A small image classifier, trained from scratch.
Data: trained on single printed letters, digits and signs in grey, bent and noisy, 395000 training examples, 3.3 epochs.
Rows from block 6 of a small image classifier, named by matrix and row number. Rows with one number belong to one neuron. Each number is 128 + 24 x the weight over its row's rms, rounded and kept within 0 to 255. All counts start at 0. Numbers have three digits each.
After each neuron's rows are labels from the 100 images, of 14976, where the neuron reaches its largest size: "patch colour" is the nearest of a few named colours to the mean colour under the peak; "responds to" is what is common among them. Only what is clearly more common there than usual is listed. The data: single printed letters, digits and signs in grey, bent and noisy.
# u: gMLP up (value half) (model.blocks.6.mixer.u.weight, 512x256), inputs 111-147
# v: gMLP up (gate half) (model.blocks.6.mixer.v.weight, 512x256), inputs 111-147
# out: gMLP down (model.blocks.6.mixer.out.weight, 256x512, transposed), outputs 111-147

u.301:124171117140142076142122132164131157117158098108097104140154125125113152136133111115125154181114100105148114100
v.301:169141135119072151149147150169120112100129099131100121117138134141168135142148131125126122099140143173103124113
out.301:150181104109138145143147136122105101145104144121197138148119149106148104145166117140147153112175151129132152094
patch colour: grey
responds to: capital

u.263:117164144080172117106129119153135131155138124150132118173129167169137111140134081131117166100130145107110131083
v.263:139106112178135099116119135141099131139138141158127117161148121144139077094132122127100092104080071123107108182
out.263:094110107169177144069138147152129147141157117155151098101112108125092105140155114099119106126101088118112146140
patch colour: grey
responds to: digit

u.488:096137197093133161136085143130118117134092147185107135112118075122106121140126136110134140109117117138165100122
v.488:107138131112113136127136103143122063107150120140109089106082147134141133097078095099126123161139126099121124113
out.488:101149077130141112135157125143131132118133086102156147147163137176151144129129126117109122126131182129129128153
patch colour: white
responds to: dark on light

u.268:120122092110146131126132136107154155139154141127111159162121157115103105149076114146095151065095105079149087128
v.268:131120160144150129083101183115130112115162114119105113107159133144158083126115119100143154088173148094141141098
out.268:123097118128128130111149148116145118130127094108110110147105127140159126075173143082122127131144128141153147143
patch colour: white
responds to: small letter; the character w

u.294:128132084112142117142162099095142089122148137110137140132158141144096148153097165123149151142118114095102160154
v.294:140142118122110101105118156133082112143085121100109127087148124093120082122141121149124123089145149166136109122
out.294:134085145118130152103123163137106141152107136113125118113095105143126092176156088126101098100126101157166114138
patch colour: black
responds to: bold

u.144:119125151110123148163125080144164133129097147134140162093124125124080084082110105151088114109169109177135139087
v.144:126115154118132151113161122125107151106120124100080133097142115108141149119136116167075131107109138124160140103
out.144:169123137160163161101110134135106112120119140162165097134142110142097129130174181132141157156098136117118150089
patch colour: white
responds to: dark on light

u.346:149115146103147112150093076117139143098129138112108106152095107105151159122072148135130126119132122174131140120
v.346:123147114120155128145123126078132134098129122110114124121157088104171162115091127127142133090108110162125147165
out.346:142097160153133160136126173150121124099140140150150143150102135118148076113103110120127132144120121130119134112
patch colour: grey
responds to: serif

u.19:135123148128088157117097143083104125140129126126134112144124101122117116142126141123131140128095156144151167126
v.19:115150134098126138130137117086107104120163158109089157152107126141159090130105127132086137143116131104111126138
out.19:138115183136123104146124123085183157112160110134111127128163151143126142123094116054113106111167103107128147087
patch colour: grey
responds to: digit; the character 8

u.259:169103122123124123156108119086156168132152116133144098129134118152135094148144100138133127159124121156161142152
v.259:126105080150127117114142161109142112122107164128076126100110120128119135146150131114110119089150182149105163100
out.259:086134105084083113086165170112109121149108121139094105104141108132128156121152181177118132154114136109110134101
patch colour: white
responds to: dark on light

u.114:117067153107099159124151122094080109126156111154077098125111145093139151138116124066117136096128149115143172091
v.114:138123107129141124167091115112152116132190116120063135118154133070112094153128150180090120132169131096125142074
out.114:122124125147143154149154096082142178146160134163171120106098127117139151135133121168193106140111131128069138104
patch colour: grey
responds to: the character *

u.272:142094126176153134141146117126140148114124155129086112128171149157113148126107114158149129116147144128149139136
v.272:153156102142120121124098106152127170115145157087127140106126105131133084127146162089133127143133078164120143121
out.272:148128133091108144100078125157151132104088108131120148105102113121108142151136147119109128153116128095123120139
patch colour: white
responds to: dark on light; digit

u.351:149111158158141124110128129097117144109091167104184104130109155145133106096165082145124151125157116117137141134
v.351:130135141134150100144140138143162141136166121126102165109133115106136113166141169117125087118117129143107109129
out.351:145166109103137111127139122141119121163117146106103153123114163120159148142089149155184167126091105156147161169
patch colour: grey
responds to: bold

u.416:131117152131148093141187126122129108135141104147136107078141094123139065106147146105096151133096078136122132100
v.416:104118104172139116103154094153148145120130129135109082147107107133104119125156128126149159132156110112144160097
out.416:099099128121119162102179126082131162090121135117115134114138144149118126093095129115125140072130178075119122150
patch colour: white
responds to: dark on light

u.306:115154177130148133110114126181169136126143102112116089106139136117121135116128094109171170148118144139198129104
v.306:137181130153107177128108126161130156118130123124092112109110097139114119107149179098107138126071102125113141111
out.306:105148137098123152140145131199145112103099157124108115129134076144117146124139133138107082180100158077139119116
patch colour: grey
responds to: small letter; the character i; the character j